{"image_size": 32, "translate": 0.12, "kernel_size": 3, "stem": "deep", "projector_hidden_layers": 1, "temperature": 0.2, "target_momentum": 0.996, "learning_rate": 0.0018, "eps": 1e-08, "merge_dims": true, "epochs": 17.6, "decay_fraction": 0.4}
Rows from block 7 of a small self-supervised image encoder, named by matrix and row number. Rows with one number belong to one channel. Each number is 200 + 20 x the weight over its row's rms, rounded and kept within 0 to 999. All counts start at 0.
After each channel's rows are labels from the 100 images, of 14848, where the channel reaches its highest value: "top examples" is what is common among them. Only what is clearly more common there than usual is listed. The data: made-up ball-and-stick molecule models. In brackets: how many of the 100.
# convs1: 3x3 conv (model.blocks.7.convs.1.weight, 96x96x3x3, standardized in use, each kernel summed), inputs 0-95
# convs2: expand pointwise conv (model.blocks.7.convs.2.weight, 384x96x1x1, standardized in use, transposed), outputs 0-76

convs1.45,202,199,196,199,204,185,202,167,202,208,214,200,204,205,202,188,211,206,180,170,193,181,206,208,177,170,200,217,153,200,193,192,202,199,211,211,204,178,166,198,191,212,110,201,198,200,211,228,202,197,182,204,182,204,198,200,208,207,204,198,224,218,199,234,219,231,210,223,185,210,262,210,206,202,198,220,217,164,218,184,171,204,175,194,193,199,210,175,181,172,205,190,203,142,196,171
convs2.45,200,199,200,201,198,194,219,202,136,238,187,200,199,199,199,205,198,200,200,199,198,161,198,205,201,201,163,199,194,195,201,201,198,169,198,205,218,198,199,200,199,196,218,206,206,200,184,201,201,199,202,206,200,200,202,202,203,199,196,200,199,199,197,193,198,265,199,197,198,208,192,200,200,218,197,205,200
top examples: small balls on sticks (61); balls: eleven (29)

convs1.31,209,182,221,190,218,172,231,210,211,202,203,204,197,211,205,197,203,206,198,187,160,166,173,200,199,221,196,184,190,223,221,203,198,214,181,220,187,190,204,199,211,206,201,204,199,215,212,193,229,240,225,183,179,237,196,209,274,217,217,193,201,197,208,190,144,205,234,212,195,205,198,210,219,222,204,187,178,190,194,176,206,179,197,220,197,226,169,184,204,213,209,174,189,186,129,184
convs2.31,203,210,236,181,195,200,173,204,200,199,190,244,216,214,189,196,196,194,193,193,208,200,214,211,189,212,214,201,212,257,177,198,192,200,200,196,157,193,186,201,205,199,202,201,202,195,200,219,197,185,198,200,198,200,207,194,215,200,202,290,202,197,205,224,203,200,199,211,218,171,175,187,195,222,200,199,181
top examples: dark backdrop (100)

convs1.3,187,199,206,212,209,158,205,208,195,202,203,209,181,214,190,215,173,186,201,211,181,168,183,187,206,196,197,199,181,200,269,221,152,200,192,204,144,174,228,184,205,201,200,205,196,194,202,202,217,188,275,209,198,208,191,209,223,200,255,192,157,230,209,210,204,202,211,185,208,193,186,187,209,213,211,205,175,212,198,193,178,192,151,206,205,201,198,180,205,174,212,202,200,193,200,196
convs2.3,201,198,199,201,208,199,186,205,206,200,201,200,199,196,200,202,199,201,202,197,202,189,196,177,201,209,199,200,199,201,202,207,200,200,203,200,223,199,203,199,200,195,200,199,206,201,201,200,200,210,206,202,200,200,201,203,200,197,200,199,200,199,202,222,197,201,200,196,192,212,200,200,206,201,199,204,205
top examples: balls: twelve (26)

convs1.47,198,248,198,198,171,188,180,193,206,231,202,197,249,206,197,203,185,200,227,211,185,120,213,197,180,207,216,206,185,194,204,193,183,217,221,187,192,191,183,196,190,185,208,199,202,186,183,219,219,176,196,256,216,198,160,203,222,200,200,194,195,189,164,220,205,206,195,244,187,218,211,184,187,176,201,215,221,204,204,195,174,216,188,180,203,171,232,193,188,205,188,224,210,205,217,155
convs2.47,200,195,163,197,213,202,219,202,203,159,134,203,197,199,203,201,195,201,200,200,202,200,199,202,200,193,200,200,197,169,201,90,199,196,199,200,226,201,188,195,176,195,217,207,200,200,202,179,203,210,201,211,199,268,200,198,199,199,201,200,200,197,194,198,197,203,199,199,201,230,200,199,208,183,200,199,200
top examples: dark backdrop (88)

convs1.25,245,196,213,206,202,207,193,225,194,205,220,196,192,253,253,226,237,240,220,218,216,213,202,230,206,207,209,203,201,191,196,207,190,215,200,203,175,211,192,215,198,197,203,194,195,190,198,184,209,201,210,196,180,203,216,201,190,193,207,202,245,248,187,180,162,203,195,211,188,183,251,215,198,185,218,178,145,254,231,204,181,196,188,198,202,187,190,196,169,193,203,181,199,177,197,196
convs2.25,187,198,221,205,220,218,171,172,188,206,200,158,193,200,205,235,210,209,202,215,225,207,192,179,223,189,170,217,211,166,199,187,200,200,224,213,175,214,185,213,203,220,202,190,188,227,200,197,219,197,201,199,199,198,206,210,199,228,216,200,211,201,239,205,188,203,212,201,196,196,196,198,201,202,221,222,204
top examples: small balls on sticks (61)

convs1.77,196,198,199,200,197,204,266,194,201,200,201,199,205,165,200,202,194,201,204,204,206,200,201,196,193,196,198,199,197,203,295,196,194,197,202,199,195,204,202,199,200,209,259,201,192,288,213,204,201,185,183,208,199,202,202,195,183,204,198,190,198,213,204,196,216,199,195,212,199,200,170,195,191,200,196,267,214,204,209,207,185,204,214,194,199,200,197,201,201,247,200,159,202,209,203,203
convs2.77,200,201,200,202,200,198,203,202,198,200,45,200,200,199,200,200,200,200,200,197,200,198,198,217,199,201,200,200,196,200,200,200,200,196,199,210,200,200,200,200,214,196,200,201,201,200,200,200,200,200,201,201,200,200,201,199,201,200,199,200,200,200,200,221,199,200,199,199,196,199,265,200,200,200,189,201,201
top examples: balls: eleven (29)

convs1.64,270,199,241,199,198,197,197,204,196,196,199,203,194,217,212,207,198,262,190,199,205,204,205,214,202,196,196,194,193,203,195,197,193,180,141,185,212,205,201,205,197,208,199,202,197,198,207,203,206,201,202,191,200,202,207,201,194,205,185,195,226,198,201,197,192,197,196,204,124,200,223,233,216,196,196,196,176,294,196,187,198,159,192,201,207,202,209,219,206,210,205,198,233,211,198,210
convs2.64,199,201,198,201,203,189,214,206,202,213,205,200,200,199,201,256,201,201,200,200,201,148,197,215,206,199,209,198,194,200,201,200,323,201,199,201,207,205,197,200,201,200,200,197,206,201,200,199,202,194,202,199,200,207,212,187,205,202,200,198,198,200,204,224,200,200,201,200,195,197,196,199,202,211,202,199,194
top examples: balls: three (38)

convs1.32,185,197,205,204,201,167,202,212,221,200,208,191,182,185,185,181,192,217,183,214,167,179,201,146,198,203,200,207,165,200,220,194,206,196,206,197,184,203,197,171,212,194,204,189,219,225,188,220,202,194,174,194,182,204,191,181,182,197,211,181,162,228,222,232,211,214,223,193,223,177,261,194,170,236,239,199,216,174,214,204,250,150,182,175,196,203,192,187,213,158,192,200,197,192,186,196
convs2.32,202,200,200,201,200,200,187,204,200,201,200,174,200,199,205,171,201,201,199,201,204,290,199,214,204,199,202,205,199,220,200,85,164,198,202,201,202,198,175,199,177,199,200,208,206,197,202,200,202,202,199,196,146,200,198,204,198,202,200,167,203,200,195,199,197,202,203,198,199,217,201,199,205,202,216,207,205
top examples: small balls on sticks (81)

convs1.46,206,216,197,175,207,184,181,203,195,195,197,200,179,267,207,223,188,188,201,182,198,189,219,184,201,222,207,199,208,167,260,201,199,211,236,192,188,102,201,197,202,211,199,206,193,170,213,201,210,183,200,211,193,235,205,203,214,202,212,179,186,214,200,195,199,192,203,234,196,184,206,218,193,199,259,209,187,209,223,196,208,190,197,194,203,193,202,162,198,202,216,207,205,194,193,173
convs2.46,200,200,275,202,200,196,200,201,201,201,200,200,200,199,201,259,203,200,201,198,200,199,198,200,200,201,205,200,198,217,200,201,206,200,200,211,202,201,195,200,200,196,200,202,201,200,200,534,200,199,201,203,200,200,201,201,201,199,199,200,200,199,204,251,199,201,200,198,195,201,201,200,203,200,200,201,203
top examples: balls: four (27)

convs1.89,225,234,207,202,192,222,204,200,196,199,202,189,200,290,200,205,195,200,202,196,211,205,217,202,201,213,201,210,195,179,199,198,240,208,204,204,204,204,188,200,208,184,202,199,192,199,239,208,197,202,200,197,211,203,189,194,244,206,197,176,185,205,196,201,202,213,196,206,214,198,92,237,209,197,195,199,209,197,207,202,220,202,220,198,190,215,260,206,198,197,197,208,177,216,195,190
convs2.89,200,200,201,200,200,200,198,201,200,281,44,201,201,200,199,200,200,200,199,199,200,199,200,207,198,200,200,200,202,197,198,201,55,200,199,200,196,200,205,156,200,198,200,200,200,200,199,198,200,202,201,204,200,200,201,200,200,200,200,200,200,199,200,209,200,200,200,199,200,197,186,199,197,205,200,200,199
top examples: dark backdrop (100)

convs1.41,167,187,212,185,213,130,202,202,209,215,195,196,195,214,205,190,183,219,209,232,155,217,199,214,231,211,214,206,173,196,204,203,190,202,193,202,148,172,199,199,192,212,209,205,207,212,203,213,201,205,195,198,202,200,199,202,231,203,197,167,141,190,208,233,208,211,194,169,185,202,232,197,204,169,204,173,202,252,157,210,200,177,151,232,202,187,212,200,202,197,212,210,204,202,213,205
convs2.41,196,199,183,201,205,201,196,201,201,200,182,201,199,200,203,185,183,201,200,201,200,286,198,191,200,197,235,201,200,206,202,158,207,200,200,219,197,198,145,200,200,202,245,198,197,327,200,196,201,197,200,198,158,204,200,206,199,202,199,199,201,199,199,185,198,198,200,199,200,197,207,200,201,204,305,204,198
top examples: small balls on sticks (72)

convs1.49,240,197,230,196,204,186,208,214,212,218,220,203,198,229,248,220,233,202,219,231,201,213,185,202,201,194,207,209,210,190,197,202,189,204,189,204,155,196,204,199,202,208,197,196,201,204,201,194,219,202,183,211,153,203,199,199,194,207,210,170,225,262,191,206,173,207,209,206,203,189,262,225,184,212,224,194,156,248,228,193,189,150,203,212,191,193,191,177,201,179,191,189,204,176,206,189
convs2.49,188,199,196,201,215,214,209,194,233,197,204,182,191,200,204,169,200,209,202,218,213,187,191,187,219,186,214,222,205,146,204,201,199,149,223,201,197,212,230,198,191,215,193,193,197,223,198,156,219,174,197,199,201,219,203,219,203,224,213,181,205,218,227,204,192,197,215,200,194,200,221,197,199,218,201,217,201
top examples: balls: eleven (28)

convs1.82,204,195,221,224,212,213,253,206,195,197,226,199,196,197,187,191,189,198,202,211,191,202,219,221,201,219,221,206,201,234,199,185,193,209,214,212,181,179,207,178,205,191,206,206,189,207,221,184,172,210,187,199,191,201,190,189,295,185,179,153,200,169,201,204,215,180,177,223,196,206,179,208,186,171,204,196,212,200,185,192,200,170,208,193,224,243,239,185,208,202,185,221,226,186,236,172
convs2.82,200,205,175,190,192,200,183,208,209,213,204,203,207,209,192,206,219,195,192,202,203,202,207,197,196,209,201,200,204,176,192,142,200,200,199,267,206,197,210,206,200,200,200,202,192,203,111,197,196,184,193,209,200,273,194,197,203,199,200,220,200,201,206,202,202,185,200,210,212,178,200,189,199,230,200,196,190
top examples: dark backdrop (100)

convs1.6,206,178,198,200,203,159,202,158,196,192,199,200,188,195,192,187,284,209,199,198,177,175,201,191,201,198,199,197,186,199,199,182,183,200,195,199,175,147,173,196,199,213,200,198,211,204,212,195,203,197,189,201,182,207,198,203,198,203,199,193,182,239,194,202,186,251,199,205,201,123,233,195,199,204,232,204,201,152,218,200,193,190,212,207,201,200,205,203,201,202,201,203,202,191,215,141
convs2.6,202,198,200,200,199,195,200,204,196,201,151,197,201,199,201,202,195,201,201,197,201,210,195,205,203,205,201,200,196,198,203,207,199,200,198,200,197,196,197,200,199,194,200,191,206,200,200,201,201,197,202,197,200,200,201,203,200,199,197,199,201,199,195,200,198,200,200,199,192,197,203,200,204,201,200,206,203
top examples: balls: eleven (30); balls: twelve (28)

convs1.53,193,232,205,202,222,193,201,183,214,207,216,191,220,183,211,217,173,174,199,216,176,160,201,246,201,230,194,220,185,224,223,179,187,200,216,193,184,200,195,195,208,183,213,205,195,187,221,196,210,217,192,206,192,212,205,198,222,212,169,140,208,210,216,193,197,209,223,219,173,165,187,209,180,182,193,167,239,158,228,198,176,167,195,210,212,166,255,207,200,200,168,175,195,197,212,202
convs2.53,201,200,169,198,199,200,210,201,201,122,206,202,201,201,201,197,201,200,200,201,201,203,202,197,199,201,202,200,199,200,200,177,200,200,199,200,201,199,200,213,195,199,91,200,200,201,199,203,200,196,199,201,200,233,200,201,200,200,200,200,200,200,201,196,200,201,202,201,200,210,193,200,200,203,200,200,199
top examples: dark backdrop (100)

convs1.83,202,202,196,197,203,197,206,201,200,176,202,198,197,250,198,196,189,228,199,206,203,190,204,191,199,199,198,202,190,201,197,197,190,238,202,201,186,197,207,202,202,203,200,200,198,200,206,196,202,188,209,210,198,203,199,201,198,254,202,185,206,224,195,195,210,203,202,220,198,151,217,195,208,201,155,205,209,153,221,231,181,202,156,196,202,74,193,187,197,194,199,186,204,200,200,199
convs2.83,199,199,201,201,199,196,202,201,200,201,200,210,200,198,200,201,199,200,200,197,200,200,198,200,199,201,200,199,196,200,201,205,201,200,200,200,198,202,199,200,200,196,200,202,202,200,200,200,200,200,202,200,200,200,200,197,200,199,200,199,200,199,198,242,199,236,200,198,197,203,200,200,204,202,0,201,202
top examples: space-filling (63)

convs1.68,203,204,225,208,253,177,268,217,201,207,220,204,198,203,208,210,191,184,223,196,144,194,191,214,200,219,201,191,184,256,222,211,206,213,184,230,175,192,204,190,204,208,194,201,210,218,206,205,210,214,191,203,187,203,216,203,262,215,195,153,186,204,211,201,162,206,210,185,200,206,190,205,201,221,214,164,174,192,203,168,214,177,190,202,201,224,179,190,191,202,209,182,193,173,174,182
convs2.68,202,213,227,187,194,201,172,204,200,237,209,199,208,212,189,220,231,194,190,201,206,146,210,213,195,210,189,200,210,221,188,235,235,204,201,244,197,199,190,166,203,200,164,199,200,214,202,197,197,190,192,210,194,201,199,193,211,201,199,195,201,249,201,196,204,180,200,215,215,179,223,189,190,243,201,192,185
top examples: dark backdrop (100)

convs1.14,225,200,205,197,223,218,214,200,195,190,209,198,190,200,184,189,201,213,212,219,198,159,200,197,219,188,207,200,192,196,196,183,190,199,185,198,230,213,164,214,204,197,195,205,188,196,207,205,202,198,194,213,206,199,195,198,226,206,209,173,283,206,179,194,202,209,190,226,165,204,258,198,199,165,253,206,154,229,191,213,144,192,184,197,195,192,203,218,195,211,206,185,245,179,205,174
convs2.14,201,200,200,207,205,196,195,205,200,200,200,199,201,199,200,230,201,202,200,203,202,183,196,201,200,203,200,203,198,194,201,205,201,191,201,202,196,198,197,199,200,194,202,192,199,200,196,200,203,218,201,197,34,200,202,202,201,203,197,250,202,198,201,260,196,201,202,199,196,193,234,199,202,209,202,206,201
top examples: space-filling (78)

convs1.81,204,196,195,204,202,219,217,107,192,187,202,198,194,192,195,190,189,188,207,186,199,139,207,195,205,165,196,199,196,204,195,195,153,202,209,195,207,206,199,203,201,197,196,204,197,192,242,195,201,179,194,218,183,219,232,202,250,193,182,175,204,222,202,197,206,203,218,223,202,207,219,200,195,200,210,208,234,124,229,198,173,189,195,204,180,201,187,206,197,203,204,196,202,227,226,205
convs2.81,201,199,194,201,201,195,204,198,201,201,201,205,201,200,200,205,200,200,200,198,200,201,200,206,200,198,200,199,196,201,199,201,204,200,194,200,200,201,200,199,200,195,201,190,206,200,202,200,201,195,201,203,200,200,214,201,200,198,201,199,200,199,194,203,199,203,200,200,194,207,199,198,199,201,149,200,200
top examples: dark backdrop (95)

convs1.17,216,189,237,164,192,197,245,201,211,199,201,195,223,191,205,215,205,198,178,189,170,155,193,200,191,217,211,172,196,248,223,206,196,218,195,198,198,189,151,200,225,223,205,202,201,234,176,229,208,181,220,206,219,221,218,209,238,219,214,192,205,225,232,214,185,202,187,186,204,196,204,191,238,217,207,169,181,189,203,184,212,185,198,208,191,243,171,212,185,205,187,204,224,171,153,214
convs2.17,200,203,221,192,196,200,182,211,200,223,197,201,206,206,193,133,173,197,194,198,204,167,206,199,198,208,200,200,207,238,192,195,193,200,198,199,191,199,185,146,199,200,161,202,200,198,194,191,199,196,194,201,200,201,213,196,208,199,199,200,200,204,197,170,203,200,199,207,208,224,208,194,196,205,200,199,192
top examples: dark backdrop (100)

convs1.80,205,199,204,206,229,193,202,194,211,197,203,208,235,187,213,170,203,235,189,127,213,143,209,178,183,217,193,197,178,163,194,189,188,190,224,205,196,201,168,213,169,199,200,189,183,197,196,207,205,204,205,214,191,119,208,190,219,204,236,201,209,218,189,195,240,199,193,195,215,203,218,183,189,208,187,212,217,183,204,209,179,208,204,196,190,182,258,187,201,201,209,193,208,206,201,205
convs2.80,199,198,200,201,204,200,195,194,201,202,200,200,199,199,200,206,199,200,201,198,200,201,198,199,200,200,202,200,200,202,202,170,162,200,200,200,200,200,190,200,200,198,201,199,201,200,199,200,200,201,200,197,181,201,200,199,200,199,202,193,200,199,197,205,199,200,200,199,197,215,200,200,202,197,200,201,201
top examples: balls: twelve (39)